From a checkpoint of a small CTC image transcriber.
Model: 1.56M parameters, 64-pixel images, norm batchnorm, activation relu, depths [4, 7, 4].
Training: normuon at rate 0.008, 5100 steps, batches of 64.
Data: trained on short English words printed on busy colour backdrops, 45211 training examples, 7.2 epochs.
Rows from block 8 of a small CTC image transcriber, named by matrix and row number. Rows with one number belong to one channel. Each number is 500 + 50 x the weight over its row's rms, rounded and kept within 0 to 999. All counts start at 0. Numbers have three digits each. After the name is the row's rms in percent of the matrix's.
After each channel's rows are labels from the 100 images, of 14976, where the channel reaches its highest value: "lies over" is the class under the peak. Only what is clearly more common there than usual is listed. The data: short English words printed on busy colour backdrops.
# convs1: 3x3 conv (model.blocks.8.convs.1.weight, 56x56x3x3, each kernel summed), inputs 0-55
# convs2: expand pointwise conv (model.blocks.8.convs.2.weight, 224x56x1x1, transposed), outputs 0-111

convs1.17 089:504474442496498506498456466603511465444381581468571444390479462488512549539399451506489484581557535439538505462525553485477447432476533470502607545504439525489485498420
convs2.17 096:547585501494475479479454571546505538490439421374402560556478443628432502519534554595529485537460479655494367530482480529489471499473512593519556564518506472501654528430456505510434581564495520596546524432521535586565543427577472471442451508491478487470447516515352504579497487521437496450490479465477491473454506375484483419457462526522
lies over: letter k

convs1.46 091:576425509573525485485451495527457394482487479550538513380463547486522507434473420446545493472470554494479559538453508497473461459503508580470560377535567462402517454436
convs2.46 097:467504502562471476515443526509562431444497506453444481540506490494520408469505572594476568419606445431537451505509425490414495502529421432498513517504532501583549524561549552552421554490573432491500536478441425487523490468545445496581451606548486604511530475438475535539565532462527580503616506472498456518415537465561490465460525504553
lies over: letter p

convs1.2 096:418479501445436485522455455440507581547366552478471571445488519433521552506475559559528431508372483413430528526457501534433563502444444500531528486503440469466518487511
convs2.2 102:511502509575524532552463547469410552491438551518468547507475470568502501478493479544424496411500432498473472487444352467601439446475508440514501451488488507466538500405484519497504516561479544502507483450488544453466460502499475486480470413426495530514598496518513455514492448335526479423514416436526610481533611533517492516535616463424
lies over: letter k

convs1.37 089:490471530440489506478540510410458557445392496545472432516441543491524515562529488418511413431486486490459543453594466514499584453484429448459574526437558486469619530539
convs2.37 090:484532567508426574476515484525518537548470500446595490623531511535472619541433505492515479469533482463537547510421473427591580474517449532537474527555556527472490544517518439462449498577558507455517423517377491456532594452494555453504569470511522458493475410563537503447374502486460454540531528464563503534437525506409499447441549492520
lies over: letter k

convs1.1 073:499559562481538440411486535535394495477416473435524506387490491525528480471491582466499538427461496417549524512411502410432451520437517487428431514458465495519478591492
convs2.1 099:429518568475527495518555421513508528502449524484446552503488467503438440610536569476489540573412507416429530464522513511620459515520508547465458474535584540491472634473469514462576497439483488502418515513523581566501514576432469423465471495553471493380422536433527575511555447494491498453524511534667613459526433555421443476486508499360
lies over: letter r

convs1.18 068:441466439398502451613546616471506465435459506514437478466462448484514434520545488479597471557499465450480527379483545495517408585525514496547561510537514466480550511474
convs2.18 099:521462502561472576481389511555503528411447452515473455498462415417477460544580587451549531493524456454571478428574436501497476446515470496488466580469482554504417508521417480528549464483500513485528522425482573427508435561576511510501476500581635471447463489531465546401441548517617550516473419642507491470500477535490448473464541512455
lies over: letter e